config.yaml
model: "image classifier"
dataset: "single printed letters, digits and signs in grey, bent and noisy"
train_examples: 395000
image_size: 32
crop_scale_min: 0.8
horizontal_flip: false
targets: ["character", "typeface"]
num_classes: [73, 3]
arch: "convnext_v2"
isotropic: false
norm: "layernorm"
activation: "gelu"
mlp_ratio: 4
layer_scale_init: 0.1
dropout: 0.1
inner_norm: false
drop_path: 0.15
patch_size: [2, 2]
depths: [4, 7, 4]
widths: [96, 192, 384]
kernel_size: 7
mixing: "mixup"
label_smoothing: 0.05
loss: "cross_entropy"
init: "trunc_normal_002"
residual_init: "none"
optimizer: "muon"
muon_scale: "original"
lr: 0.0095
momentum: 0.95
nesterov: true
orthogonalizer: "newton_schulz_5"
adamw_lr_other_params: 0.0021
steps: 8300
batch_size: 256
epochs: 5.4
lr_schedule: "wsd"
decay_fraction: 0.2
final_lr_fraction: 0
warmup_steps: 240
weight_decay: 0.2
adamw_weight_decay_other_params: 0.05
Rows from block 11, named by matrix and row number. Rows with one number belong to one neuron. Each number is 128 + 24 x the weight over its row's rms, rounded and kept within 0 to 255. All counts start at 0. After the name is the row's rms in percent of the matrix's.
# fc1: MLP up (model.blocks.11.mlp.fc1.weight, 1536x384), inputs 192-287
# fc2: MLP down (model.blocks.11.mlp.fc2.weight, 384x1536, transposed), outputs 192-287
fc1.1283 081 [140 174 110 134 144 144  88  96  78 162 107 113 149 135 142 143  80  57 134 138 156 117 102 160 113 160 138 101 156 152  86 175 121 137 156 127 112 146 126 129 128 115 200 154 106  88 136 148 106 104 130 129 145 119 128 130  95  91 145 111 117 151 155 129 106 126 179 141 143 136 110 131  94 110 132 152 108 125 121 122  61 137 118 119 163  98 129  88 143 142 116 101 136 152 101 150]
fc2.1283 081 [140 111 147 184 101 112 145 143 136 158 129 134 170 122 112 133 159 149 164 108 104 113 112  85 146 128 101 126  81 108 103 133 160 108  92 119 132 161 108 123 129  94 126 141 110 146 113 140 113 129 131 140 115 147  95 127 114 151 123  57 126 128 103 144  96 128 142 134 149 149 117 135 178 122 129 127  92  94 100 133 118 122 119 123 138 133 120 146 130 131 120 120 128 119 132 123]
fc1.1285 124 [120 108 113 130 115 135 130 133  90 104 102  89 143 137 111 136 125 163 137 117 141 101 136 114 114 118 132 127 137 138 118 174 157 119 144 124 150 106 119 164 170 168  91 183 123 153  94 134 134 141  94 138 150 147 104 148 175 104 111  89 145 141 137  89 147  93 128 136 166 146 169 119 125  97 123 103 132 154 137 116 148 162 123 139 150  97 158 148  82 108 117 176 181 112 124 121]
fc2.1285 124 [142  95 141 120 143 115 142 103 112  84 166 138 115 143 120 147 102 123 100 123 112 139 191 122 132 147  90  92 124 183 166  96 124 115 134 128 131 140 124 133 131  91 100 151 114 106 128 130 136 169 143 139 118  92 125  66 155  84 124 116 100 158  87 142 126 130 148 110 139 134 134 132 183 104 155 144 119 124 151  98 118 114  91  89 152  73 167 134 160 113  99  98 162 129 101 107]
fc1.1286 006 [116 160 135 123 132 122 166 127 133 163 132 120 111 157 108 154 176 163 111 144 129  97 116 123 174 106 107 159 154 105 140 143 136 144 145 126 171 143 141 144 102  95  87 179 159 134 119 108  86 138 127 131 112 182  94 118 104  88 135 143  90 105 117 143 158 131 106 145 140 116 114 133 141 139 113 148 129  92  86 116 110 159  95 161  78 139 159 154 149  97 143 138 125 178 114 122]
fc2.1286 008 [120 145 142 111 133 107 102 115  92 118 126 117 121 143 152 200  57 133 124 125 136 137 107  98  63 125 148 102 119  90 127 116  93 152 133 109 143 131 127 146 115  81 150 147 185 189 136 144 136 171 122 141  94 157 119  97 122 137 121 136 144 116 128 118 146 155 132 162 149 116 161  33 149 107 147 143 136 128 110 123 143 121 105 126  90 167 142 124 156 166 114 136  91 107 156 141]
fc1.1287 117 [128  92 118 133 144 146 102 137  84 166 168  98 168 127 106 141 141 115 157 168 108 140 147 113 110 134 132 137 135 149 108 155 165  77 144 129 130 111 152 139 115 135 115 114 134 104 113 156 116 118 135 121 134 133 120 157 140 119 104  83 115 152 120 150 152 130 146 133 124 114 132  96 107 161 157 142  96 110 155 127 168 180 141 143 127 144 113 170 123 104 148 158 113 135 140 175]
fc2.1287 119 [142 170 133 101 146 152 130 120 140 160 108 149 185 120 151 120 130 105 165 104 132 154 162 111 150 147 163 138 129 123 163 114 100 121 133 127 113 111 117 128 160 144 153 184 131 149 131 126 137 133 107  91 142 130 109 106 150 116 121 129 133 107  51  72 187 127 115 132 123 120 131  87 125 117 146 114 145 118 107 119 106 173 135 146  94 146 125 135 155 172 124 113 116  90 129 135]
fc1.1290 090 [159 149 149 110 134  86 155 124 124  57 169 145 145 127 130 142 166 131 127 112  90 127  69 110 207 131 122 160  83 146 157 133 137 157 122 145 142  98 130 143 114 121 157 139 151 182 144 157 102 148 136 141 122 102 148 147 127 129 156 130 128 157 139 137 162 114 111 105 148 119 135 138 118 139  80 134 112  95 102 166 133 118 104 107 126  82 124 180 149 141 131 108 131 137 113 140]
fc2.1290 086 [126 156 121 124 119 119 103 104 106 103  90 117 109 109 103 135  87 164 120 131 138 144 126 133 127 131 134 128 122 122 121 168  71 121 104  95 162 116 126 137 127 109 139 143 103 115 127 133 116 139 126 132 114  98 167 155 167 110 143 132 128 122 177 157  98 123 114 153 136 167  89 131 103 129 127 125 142 163 124 117 149 125 121 127 105 150  77 129  78 148 129 129 114 148 126 116]
fc1.1291 122 [158 155 148  92 112  84 119 149 121 111 151 173 190 112 145 136 102 128 141  97  97 144  86 141 130 124 133 150 137 123 116 108 144 104 125 149 101 149 113 139 146  79 144 114 129 110 127 145 129  94 129 140 138 130 139 171 151 137 145  99 133 111 154 135 118 123 149 151 119 126 138 140 127 141 104 133 139 103 111 128 163 155 125 112 116 158 137 103 132 103 169 169 163 134 129 125]
fc2.1291 120 [129 129 135 153 150  57 154 109 123 132 124 123 127 109 119 119 148 133 103 139 126 152 145 110  87 125  95 154 148  66  55 149 123 124 122 136 164  95 123 115 118  97  95 146 130 139 130 118 156  85  97 137 102 123 143 122  84 136 165 131 140 109 126 122 138 126 149 133 104 192 181  94  73  89 157 139  90 149 106 144 136 118 112 152 110 105  99 138 124 149 175  85 160 139 124 133]
fc1.1292 097 [194 119 167 119 131 116 154 123 154  89 164 180 178 129 150 122 116 119 140  98 130 168 135 107 165 102 118 107 119 136 157 171 129 144 134 159  98 135 146 124 117 140  99 117 141  85 125 187  94 168 121 124 120 120 127 141 138 116 158 159 135 120 119 131 166 130 141 112 121 101 178  95 141 130 135 146 132 110 130 114 120 124 147 108 114 110 139 144 140 144 154 148 112 156 129 186]
fc2.1292 098 [124 109 119 149 124 110 116 133 100  75  91 108 119 124 132 107 106 131 107 116 136 138 134 123 137 109 111 153  96 105 117 148 153 106 153 116 114  97 119 128 110 103 166 146 191  94 123 122 109 148 152 132 123  77 133 140 121 175 108 101 120 128 180 117 127 126  85  90 114 100 147 131  77 139 158 143 118 115  63 129 122 144 145 115 102 123  64 101 154 132 149 115 108 150  69 103]
fc1.1293 005 [112 104 153 161 152 145 188 127 128  94 153 141  97 152  82  79  69 106 176 134 141 179 182 130 112 133 171  97 110 138 145 133  57 148 138  95  95 139 119 135 119 135 115 148 150  98 103 147 140 152 116 107 133 101 149 143  84 131 109 159 142 138 122 106 130 150 134  90 113 161 120 103  91 152 101 110 119 178 150 111 151 147 118 111 120 143 133 122 126 148 152 124 136 116  93 125]
fc2.1293 006 [137 186 138 140 184 111 167 175 118  90 120 134 127 145 100 142 190 146 160 124 116 145 131 131 184 112 125  83 125 174  73 131 141 131 115  93 140 154 133 121 148 142  92 141 141 107 139 144  75 107 150 125 133 127 110 121 118 159 144  75 123 117 159 150 152 147 124  81 124 126 123 117 105 141 122 152  92 115 107 164 129 161 122 111 164 146 117 157 144  76 144 132 123 162 122 104]
fc1.1295 089 [131 147  98 109 171 113  91 130  95 134 131 136 128 142 136 100 141  97 143 125 117  96 128 121 149 107 133 107 157 129 121 149 139 142  90 135 130 129 146 126 153 139 128 108 144 148 139 138 157  94 149 114 110 166 161 110 132  59 149 105 155 123 157 128 112 113 123 154 111 129 111 145 122 152 157 156 117 126 144 128 157 126  90 108 169 133 125 139  89 139 140 140 135 102 104  57]
fc2.1295 089 [130 101 149 128 132  97 102 138 135 110 131 128 103 118 134 125  60 124  87 147 100 172 110 132  99 132 139  81 166 157 181 138  96 118  97  96 166 121 117 121 109 128  86  78  91 131 129 133 173 176 157 113  89 138 149 124 143 154 104 122 129  95 145 109 141 110 134 106 120 121 166 142  99 175 100 129 139 131 168 145 135 130 123 120 113 164 121  58 149 132 141 148 113 108 156 182]
fc1.1296 042 [119 101 137  89 116 136 166 140 141 133 120 118  90  85 169 118 161 102 142 111  94 113 121 130  82 130  98 117 108  93 121 151 109 142 112 159 155 130 140  97 133 155 184 168  85 114 146  90 194 113 103 107 132 132 109 113 146 128 104 122 130 139 119 111 114  50 141 167 114 133 120 149 139 152 187 157 107 169 137 113  80  77 130 113 148  90  99 122 153 142  97 147 149 119 128 100]
fc2.1296 044 [122  98 135  80 142 125 112 104 113 150  63 148 178 120 106 117  84  97  74 172 132 127 130  84 119 121 117 136 145  68 134 129 130 161 124 166 157 148 147 141 148 125 115 127 138 129 127 111 107 147 132 101 138 113 134 135 166 116 117 109 136 126 132 117 177 137  97  90 117 153 126 174 155 131 116 132 106  99 174 163 142 126 152 124 141 142 124 121 112 142 125 159 137 118 165 126]
fc1.1297 030 [150 135 143 107 140 115  64 125  88 144 173 172 132  83 163 129 150 130 125 126 116  97 147 125 107 119 148 147 128 141 113 131 102 101 151 137 124 124 117 105 163 155 117 126  66 109 174 125 151 111  90 116 129 175 100 149 118 159 114 130 112 134 124 146 102 139  89 143 149 153 161 125 175 102 188 143 101 129 142  89 102 155 142 134 121  84 121 111 146 112 118 130 129  91 162 160]
fc2.1297 032 [141  97 144 176 100 127 112 117 108 191  96 125 145 102 118 105 142 116 125 160 124 130 108 192 126 117 137 129 128 108 121 175 119 185  88 161 148 112 120 120 139 112 139 106 134 104 128  97 124 120 134 144  89 133 145 110 139 144 159  89  77 119 118 123 121 145 123 110 134 126 130 155 168 142 179 148 153 132 152  89 122 135 122 143  89 117 149 200 102 125 149 129  77 122 145 214]
fc1.1298 098 [ 91 102 131 164 166 131 165 123 113 121 151 138  78 104  65 118  41 140 125 140 128 205 116 105 126 109 132 147 126 142 136 123 133 121 103 167 128 144 135  80 128 118 145  94 139 179 148 157 102 116 127 118 126  99 127 129 134  77 102  94 138 108 122  95 117 136 135 159  99 113 118 132 145 183 155 123 112 130 157 114 127 139  88 129 153 162 109 158 126 134 136 126 167 151 168 142]
fc2.1298 100 [127 148 121 112 164 117 143 213 144 100 176 132 149 121 121 112 147 116 134 163 140 117  88 143 142 132 152 124 161  97 141  99 121 159  99  84  87 127 107 125 131 108  96 167 123 149 116 116 134 109 100 135 130 108 144 159 172 182 115 130 136 105 124  81 108 125 109 147 130 163 121 132 156 162 135 124 115 156 100 105 123 120  95 150 120 130 104  73 148 159 115 137 139 144 149  91]
fc1.1299 114 [153 150 150 125  74 149 150 136 174  89  98 127 150  88 171 127 143 118 111 107 157 133  98 117 135 135 133 154  89 124  75  87 140 182 140  81  98 101 134 105 181 115 157 133  91 135 166 119 118 103 110  80 144 134 102  97 127 146  82  87 116 125 169 136 122 164 126 109 142 132 109 112 134 131 140  96  97 112 134 138  57 121 144 163 122  88 140 151 120  97 108 150 141 152  92 126]
fc2.1299 111 [121  80 131 153 150 158 155 124 166 120 125 126 164 133 139 113 194 153 129 112 127 167 121 154 114 146 159 147 115 103 172 132 151 144 101 144  87 118 141 144 136 132 144  89 123 126 113 124 125 143 108 120  93 139 125 193 119 127 121 152 171 141 136  36 132 125  98  92 182 120  85  95 103 161 170 139 127 135 155 129 139 125 108 148 107 150 124 155 120 124 146 125 135 162 125  84]
fc1.1301 087 [121 141 149 153 164 128  94 150 142  75 135  88  78 136 146 109 118 197  97 124 164 128 147 148 145  98 109 113 148 108 114  78 162 126 136 123 155 127 124 153 131 133 122 121 162 100  58 113  87 107 115 118 136 142 129  98 127 147  61 104 117 125 108 141 130 120 109 121 122 109 152 155  97 134 153 138 139 165  89 141 116  92 140 103 131 173 128 152 148 173 151 122 106 152 118 116]
fc2.1301 084 [121 170  96 116 100 120 129 115  95 111 118 115 147 138  96 136 187 134 113  85 121 157 150 110 105 149 146 187 173 128 107 150 109 119 122 104 194 153 129 129 124 103 130 150 126  87 124 161 127 152 137 102 146  99  92 148 118 119 160 145 105 118  94 109 123 142 119 140 156 118 139  67 115 114  99 129 114 165 151 118  92 133 119 144 128 100 175 106 135 127 117 125 158 119 136 147]
fc1.1302 140 [172 143 209  76 126 169 124 144 147  99 123 132 166  97 125 107 133  76 135 111 156 155 116 127 112 161 151 133  94  96 109 137 124 154 155 113 127 153 144 124 120  94 170 142 130 106 158 145  84 143 137 146  88 133 128 112 100 105 133 140 131 164 160 120 109 143  54 104 118 104 145 149 129 133 141 136 131 144 131  86 136  96 111 176 162 134 124 159 128 149 103 120 109 118  94 117]
fc2.1302 128 [125 128 105 124 110  99 125 107 130 141  85 122 113 145 136 137 164 140 102 111 165 154 120 115 135 133 120 166  70 113 134  89 141 162 100 163 128  89 152 122 137 172 125 141 199 109 131 132 138 126 146 145 165  86 173 109 142 134  98 123  90 143 162 108 132 127 133 139 160  92 118 107  85 154 124 119 151 132 123 127 125 141  98 121 128 125 127 116 101 141 130 131 117 128 114 154]
fc1.1304 131 [128 126 141 112 137 150 140 108 136  43 117 161 102 138 130 100 190 131 104 144 175 131 141 136 124 131 113 152 134 130 132 137 133  95 146 145 136 132 115 149  97 125 115 116 143 110 112 146 116 147 110 131  90 169 134 105 156 135 139 146 138 150 154 126 101 126 119  98 128 133 149 125 161 138 129 115 134  65 117 124 156  85 128 176 151 153 124 154 139 128 154 111 149 154 127  88]
fc2.1304 153 [127 152 131 159 102 125 169  99 132 106  86 152 100 125 144 147 172 138 131  70 150 112 160 127  93 141 138  85  67 120 105 140 142 113 103 171 125 110 112 104 128 133  97 124  66 133 130 123 159 109 131 142 130  90 116 197 179 137  89 170 111  77 106 169 125 114 106  75 128 150 129 133 112 181  97 119 105 133 122 119 165 106 122 134 137 139 121 129 125 100 130 149 134  99 169 117]
fc1.1306 111 [ 98 145  81 169 116 140 111 142  81 144 144 131 152 140  84 102 119  85 136  82 137 126 117 114 113 147 157 131 135 130 106 150 160 165 108 137 101 134 121  83 103 141 111 110 143 136 122 140  79 125 153 147 104 141 122  97 149  94 152  77 139 138  64 140 106 133 137 122 122 139 121 115 124 150 107 139 135 176 105 156 100 135 102 119 165 109 134  90 107 153 148 113 146 164 127  89]
fc2.1306 102 [128 164 139 163 138 132 134 168 143 140 134  85 137 114 137 123 149 136 187  95 114 124 143 116 165 123 139 132 135 166 146 138 120 116 129 137 146 104 114 158 116 131 131 128 147 153 126 164 161 114 152 176 130 154  86 127 133 185 149  73 100 138  93 154 104 121 106  68 104 137 187  87 111 137 121 137 142 114  41 120 133 112 116 127 155 135 107  89 121  88 153 154 118 105 101 129]
fc1.1307 175 [139 107 105  80 140 147 154 139 124  96 146 133  94 108 157 135 143  98 170 119 123 142  74 125 134 153 160 171 167 180 131 137 157 132 154 165 114  90 115 134 130 103 136  96 179 137  94 114 139 136 137 122 111  94 120  93 107 144 106 102 122 117 108 159 154 141 108 103  41 148 129 157 133 149  98 136 182 157 118 132 128 168 103 128 123 118 123 146  77 110 144 135  97 125 135 154]
fc2.1307 152 [135 145 149 140 116 103 154  82 106 150 131 119 119 127  86 106 128 165 149 140 123 150 173 114 108 117  91 177 150 102 120 122 127 135 142  93 131 180 134 116 123 171 103 143 133 153 140 129 130 116 139 130 119 150 145 116 165  87 112 131 137 109 110 116 145 142 114 124 134 162 126 149 120 131  78 156 122 139 102 121 133 138 125 105 110  81 129 126 165 134 163 130  84 147 126 171]
fc1.1308 097 [ 90 120 117 141 122 124 149 140 119 151 123 122 127  95 103 120 102 108 113 125 137 136 155 109 122 116 148 114 120 126 135 137 116 150 113 151 126 107 155 126 137 110 101 153 131 172 131  91 159 114  80  85 108 114 112  92 111 113 160 152 117  90 119 144  97 121 129 144 115 121 115 109  97 148 147  97  94 105 105 128 132 125 102  99 144 141 141 129 166 103 153 123 101 132 138 126]
fc2.1308 093 [131 164 133 146 165 163 130  93 164  89 139 121 137 118 140 147 106 117 121 139 154 131 121 127  97 138 109 144 125 124 124 164  89  85 117 114 144 106  99 143 114 200 161  93 148 174 115 130 132 156 129 142 170 133 146 100 133 133 117  73 169  94  98 113 110 108 127 128 139  92 107 130 106 133 106 158 117 128 141 149 137 169 107 122 194 171 153  80 154 101 109 142  70 113  88 139]
fc1.1309 017 [114  98 151 121 123 144 221 153 111  94 123  92 107 143 164 135 113 157 123 124 125 188  89 107  97 106 186  89 100 104 109 104  93 105 114 125 170  65 128 110 131 140 171 132 163 161 109 141 176 110 126 138 142 111 116 156 125 126 106  99 178 128 139 165 119 129 111 137  87 152 117 126  85 141 161 170 126  87 161  89 127 108 132 135  97 116 106  99 159 112 159 106 132 121 160 160]
fc2.1309 021 [119 166 145 132 203 163 138 159 147  90 105 124 103 141 106 146 130 128 136 152 118 110 148 113 124 107 183  98 126 146 111  88 150 136 104  97 162 103 140 130 113  95 116 137 160 121 123 108 132 118 119 119 131  82 115 118 107 193 128 143 134 113 106 109 139 115 146 123 150 146 126 123 109 142 134 137 134 170 141 127 139 115 133 137 110 113  89 163 130 144 134 114 122 138 146  83]
fc1.1310 160 [113 155 140 130 112  99 121 164 132 105 116 103  85 127 147 115 127 147 139 126 112 138 134 121 180 116 106  91 101 110 134 155  82 126  95 195 126 154 127 142 148 136 147 102 144 141 129 118 143 136 168 142  79 133 130 104 156  99 105 126 109 122 156 107 119 133 144 107 137 156 128 129 150 151 157 110 157 131 143 105 130 130 163  99 161 114 164 123 103 127  73 151 131 149 107  82]
fc2.1310 179 [124 139 138 119 163  94  81 148 141 140 102 140  93 111 120  99 148 125 148 136 128 138  87 100 143 131 106 130 130 158 130 123 122 152 152 111 140 101 115 140 135  95 124 114 102  95 126 135 186 149 152 111 142 157 149  89 112 102 147 113 116 133 149 155 109 144 143  93 132 149 170 156 137 101 140 123 117 120 171 102 126 131 147 123 115 129 139 170 161 158 154 121 123 141 145 102]
fc1.1312 115 [ 39 135 113 120 111 148 138 140 174 162 154 128 119 117 117 148 118 118 136 135 142 134 122 128 105  65  98 147 121 148 157 147 128 150 159 147 114 127 108 143 116 131  96 117 113 134 179 120 126 116  86 162 102 133 120 132 128 112 107  89  95 127 136  68 143 117 196  83 112 153 137 159 132 121 124 116 125 140 120 114 138 128 112 140 145 135 203  95 148 122 147 117 130 163 101 135]
fc2.1312 114 [121 148  98 128 152 131 159  93 104 128 115 107 136 108 125 127 134 103 166 180 146 147  78 153 110 143 138  79 141 138 147 116 150 159 151 119 131 126 119 119 122 136 118 122 124  93 129 118 136 161 164 154 198 140 111 101 122 154  96 135 162 143 142 142 157 137 126  93 137 135 125  91 118 152 147 139 152 146 134 122 120 144 143 145 132 137 144 150 120  85 118 122 139 135 121 137]
fc1.1313 190 [156 112 122 135 135 145 143 109 161 118 134  89 130 142  85 137 125 162 190 133 115 119 128 171 131 132 141 115 158 118 125 154 163 150 120 131 130 146 157 152 131 118  77 113 136 116 153 158 123 149 110 127 121 130 108 143 119 115 119 136 103 157 142 101 146 133 142 171 106 141 155 116 140 147 150 107 104 127 147 155 147 136 162 136 106 176 143 110 108 131 147 117 161 121 124 151]
fc2.1313 199 [126 111 124 116 148 156 104  88 154 146 140 129 108 118 133  65 140 132 135  91 132 141 138 125 148 113 135 146 109 148 142 130 114 121 140 175 116 130 121 120 125 116 135 125 158 147 131 135 113  98 160 106 130 155 131 136 113 125 130 172 131 129 133 112 141 147 144 122 129 182  76  96 194 132 136 139 169  98 122  75 122 123 168 115 127 113  91 138 110 138 157 117 165 130 127 182]
fc1.1314 162 [120 141  76 109  98 144 145  86 109 135  79 124 146 128 143 153 122 140  93 104 165 140  89 112 128 122 139 105 152  69 134  80  77 121 139 127  86 127 126 139 111 111 137 127 157 154 114 133 113 115 141 116 116 138 103 126 142 127 176 139 136 116  85 112 129 161 140 139  85 135 148 116 121 104 121 104 104  97 118 149 130  95 134 151  99 135 141 136 118 119 173  90 111 132 122  82]
fc2.1314 142 [118 120 147 104 150 116 112 101 116 156 121 137 146  84 119 120 133 131 165 128 138 112 162 134 124 142 124 168  95 103 156 140 124 156 121 138 140  89 140 114 138 189  95 120 100 146 153 134 140 140 125 147 110 113  94 173 140  99 136 126 154 117 120  70 125 136 166 140 111 113  93 159 164 146 109 123 160 108 169 168 104 157 117 136 118 127 155 117 143 144 142 143 146 129 168 119]
fc1.1315 170 [118 114 108 144 168 131 148 133 161 127 155 122 105  96 112 114 133 100 135 115 110 128 133 186 113 163 138 157 105  90 157 101  89 109 102 125 103 114 178 132 137 132 161 142 114 120 108 120  85  97 104 146 168 141 127  99 134 185 150 140 136 156  79 129  87 116 133 147 132 143 111 133 120 111 125 128 118 111 155 121  90 132 196 135 114 164 188 139 166  80  96 124 150 122 142 160]
fc2.1315 174 [123 139 137  99 109  86 130 112 105 102 128 162 114 118 124 159 150 128 121 118 138 122 106 185  96 131 150 121 128 128 162  85 129 112 148 134  91 111 113 126 125 106 128 142 170 111 120 136 163 123 114 183 110 153 136 117 132 154 117 122 122 123 116 146 149 114 144 135 109 151 110 112 165 102 140 123 215 113 167 150 112 117 159 151 105 109 120 133 182 104 176 137 124 121 115 147]
fc1.1317 166 [126 124  90 121 106 138 139 156 105 122 120 102 146 107 151 122 115 146 116 145 125 133 130 128 160  61 125 166 115 135 126 158 167 120 126 139 124 152 116 100 123 114 118 133 127  99 122 111 133 147 135 143 111 136 135 128 170 123 146 134 157  83 103  76 108  97 195 117 149 118 104 151  98 122 146 120 126 129 143 123 130 116 140 160 131 140 156 164 142 139  55 129 120 124 110 142]
fc2.1317 146 [132  93 129 156 123 158 119  93 122 108 115 109 152 103 115 115 163 149 108 146 122 116  92 157 148 122 139 124  82 146 122  63 137 153 165 135 162 186 126 141 146 112 114 120 173 142 117 144 159 133 115 158 148  98 120 125 124 149  90 138 107 160 129 167 115 130 126 146 104  67 127 160 132 119 120 149 126 107 128 144 146 129  97 136  96 181 127 107 107 104 156 124 154 177 176 140]
fc1.1319 137 [112 114 131 127 125 155 142 119 135 139 129 119 116 136 163 144 133 132 129 144 115 146 143 171 112  80 139 140 121 106 105 120 180 129 137 127 179 149 119 122 136 125 132 122 130 108 111  89 116 143 135 101  59 109 111 144 124 117 120 122 178 109 171 136 146 169  93 188 137 143 169 145 120 134 122 101  96 129 142 127 124 157  98 106 125 157  69  93 118 129 129  84 153 150 155 128]
fc2.1319 126 [127  99 155  77 115 106 128 154 136 115 105 130 114 135 113 177 118 141  74 102 129 102 121 115 122 144 123  77 154  92 152 117 117 116 134 133  93 141 103 135 136 145 123 147  87 162 137 116 120 133 191 112 169 138 123 122 117 134 115 125 116 173  98 159 161 118 146 138 117 107 131 117 134 117 168 125 118 139 158 148  91 137 146 103 125 114 174 162 122 145 109 127 119 123 169 104]
fc1.1320 084 [120  91 118 137 138 149 178 100 128 109 122 152 152 164  80  90 100 135 142  71 124 151 137 138 127 127 140  65 112 149 157 153  90 120 136 115 133 186 109 122  99 161 142 114 127 167 127 145 110  83 129 116  85 107 133 114 130 128 126 127 154 106 134 118 121 137 144 107 122 179 144 152  94  86 145 176 103 147 136 135 122 138 134 133 105 113 148 124  72 111 143 100 145 146 120 127]
fc2.1320 088 [125 117 141 143 161 175 149 133 125 156 131 142 157 152 104 155 121 132 143 125 134 109 146 101 108 145 138 132 136 101  91  75 136 121  99  80 134  69 131 123 127 170 133  97  76  98 124 104 156  73 104 106 136 120 161  89 136 156 122 163 121 138 103 167 133 117 147 137 118 131 103  86  88 135 122 126  67 144 138 127 114 124 130 103 151  68 141 148 117 125 118 117 150 153 137 128]
fc1.1322 054 [113 134 142  95 102  89 165 147 137  97 132 117 113 124 165 170 121 160 118 155 120 129 148 113 160 119  74 172 143 101 111 115 157 142 107 111 156 126  95 194 176 143 143  99 138 119 151 132 105 125 143 129 161 124  69 133  98 128 132 135 171 139 151 169 160 112 112 128 139 127 138 133 146 132 105 170 155  94 116 134 135 103 115 156 123 145 113 155 142 186 155 106 105 131 121 139]
fc2.1322 055 [138 127 130 112 127  52 128 137  73  76 102 116 129 123 137 144 138 159 140 166 140 102 140  94 112 137 118 115 114 143 130 186  97 115 141  90 145 159 127 123 143 146 126 122 135 147 123 145 144 157 154 108 140 124 148 104 113 131 117 162 156  96 130 122 115 125 128 136  83 124 138 130 108 107 109 135 129 111  91 135 139 114 128 168 136 136 100 115 159 125 142 138 120 143 153 108]
fc1.1323 011 [133 131  62 140 136 121 131 111 112 104 128 140  99 120 116  95 114 122 119 150 155  81 136 116 172 139 171 105  99 120 175  58  90 114 156 131 100 129  92 183 109 129 136 105 185 121 149 110  91 132 124 149  87 129  80 161 142 137 111 100 123 128 144  95 147 187 109 117  93 126 128 124 141 116 129 176 155 102  91 159 158 167 103 157 119 139 147 113  87 123 174 138 144 117 111 149]
fc2.1323 013 [139  98 142 117 130  53 183 178 128 141 147 116 105 112 114 152 146 142 105 104 119 120 101 139 109 134 124 126 105 103 137 109 125 138 109 119 126 115 156 121 120 102  97  89 141 138 123 120 151 143 125 138  98 107 153 134 106 118 119 154 146 130 163 176 153 131 174 126 149 135 126 131 185 129 131 139 130 125 140  97 147 130 104 138 129  97 152 116 129 160  65 115 131 129 167 141]
fc1.1324 173 [121 112 125 122  86 128 115 131 102 102 134 157 124 128 136 136 166  99 127 108  90 154 109 189 140 131 100 112 144 120  73 148 115 128 134 127 162 113 118  86 136 126 173 142 130  88  93 155  98 148  96 159 153 133  89 144 108 128 124 190 159 135 134 141 103 134 135 140 124 112 107 154 136 138 121 108 130 169 162  81 135 169 113  98 144 136 130 158 131 121 123 174 124 138 115 105]
fc2.1324 160 [121 138  94 129 153 126  84 122 167 155  40 137 138 166 135 169 122 104 147 127 136 137 180 157 167 136 141  93 101 104 141 133 123 107 137 122 133 135 113 122 124 103  72 146 139  85 120 103 130  99 106 151 136  66 114  74 122 120 109 152 163 104 130 159 150 132 110 113 164 166 115 148 109 134 151 127 163 163 139 100 130 133 116 105 168 133 130 133 138 109 160 121 105  88 149 154]
fc1.1325 088 [147 124 136 127  84 141 166 144 127 140 142 172 137 134 138 132 123 167 151 103 127 142 106 136 140 130 125 124 148  93 151 148 179 111 116 103 126 113 126 116 118 117 127 185 116 133 111 134  88 144 136 128 138 100 140 135 160 140  97 185 126  95 158 113 189 132  97 104 186 131 121 105 120 135  91 113 116  96 132 141 139 181 135 146 126 121 114 156 162 105 121 159 109 111 129 123]
fc2.1325 083 [106 118 133 120 154  96 144 139 129  85 180 135  86 151 126 156 142 158 166 100 132 140 123 133 124 148 132 145 148 158 118 103 155 116 135 137 157  98 140 143 145 143 116 150  63  70 121 150  55 103 102 106 118 149 111 158 134 113 168 170 110 128 155 118 145 101 123 109 163 144  58 146  89 137 110 138 115 154 115  97 116 169 180 156  83 121 129 141 131 130 135 156 135 115 139 104]
fc1.1326 141 [120 117 102 143 115  99 122 127 137 107 120 126 110 140 130 111 120 140 161  86 122 148 150 119  89  74 103 136 121 112  77 104 171 110  96 115 158 119 136 111 107 127 115 115 105  91 101 122 137 126 169 106 147 121 159  48 149 124 171 138 122 115 123 191  87 146 142  83 158 176 118 121 137 122  95 130 127 120 130 140 132 128 113 133 134 164 113  74 188 139 125 119 137 151 112 118]
fc2.1326 140 [130 128 123 146 115 137 159 128 105 154 156 106 119 159 125 118  80 112 153 139 105 108 146 139 161 138  73 115 121  78 165 149 140 125 108 160 120  82 102 143 128 124 151 120 154 149 140 123 204 134 112 125 127 112 131 139 143 127 158 125 125 144  85  99 115 125 117 123 150 124 151 146 152 152 159 146 142 128 141 107 131 103 138 145  89 127 179 209 141 118 128 131 117 151 149 165]
fc1.1327 069 [129 140 181  90 106 126 127 146 106 185  66  98 154 116 112 183 153 149 129  93 144  80  72 133 185 150  67 103 124 142 118 124 120 118  77 144 152 137 132 125 117 150 110 129 116 146 145  73 191 142 139 123 176 131 172  65 130 156 144  99 142 137 116 165 165 115 130 111 148  75 130 143  86 106 112 121 131 118 121 121 157  77 163 115 114 143 133 176 111 150 106 156 132 132 158 120]
fc2.1327 070 [102 109 100 110 137 149  99  70 156 147 161 178 152 120 134 154 128 134 157 195 125 142 128  78  82 143 148  99 160 154 136 122  91 135 164 144 142 107 121 122 115  80 134 137 139 115 100 142 111 165 162 107 134 107 142 162 141 158 132 127 128 137 145 137 123 125 116 118 130 111 124 126  91 148  87 111 135 131 115 146 108 135 182 125 135 127 140  95  58 152 132 149 117 120 144  93]
fc1.1328 129 [124 158 124 142 150 140  84 137 102  88  86 144 151  95  76 104 138 100 139 142 129  96 116 135 120 113 148 123 147 132 114 114 114 131 114 120 107 171 114 105 136 131 146 140 145 154 142 136  86 179 110  84 155 130 150 143 125 116  80  77 155 160 113 127 127 143 127 143 109 144 148 133 145 129 119 111 114 131 108 105 149 120 109 134 156 157 135 140  74 151  93 103 131 131 170 154]
fc2.1328 134 [126  97 114 147 141 132 137 104 144 143 127 137 117 110 143 108 104 107  60 118 132 125 127 124 125 131 190 138 118 111 150 105 173 148 160 155 121 152 102 129 120 112 106  92  97 155 125 108 118 182 118 113 144  98 152 173  99 106 124 108 107 120 146 109 116 118 115 107 137  97 132 153 180 145  99 107  85  89  83 125 150 166 119 100 160 147 120 123 111  90 175 114 204 101 130  96]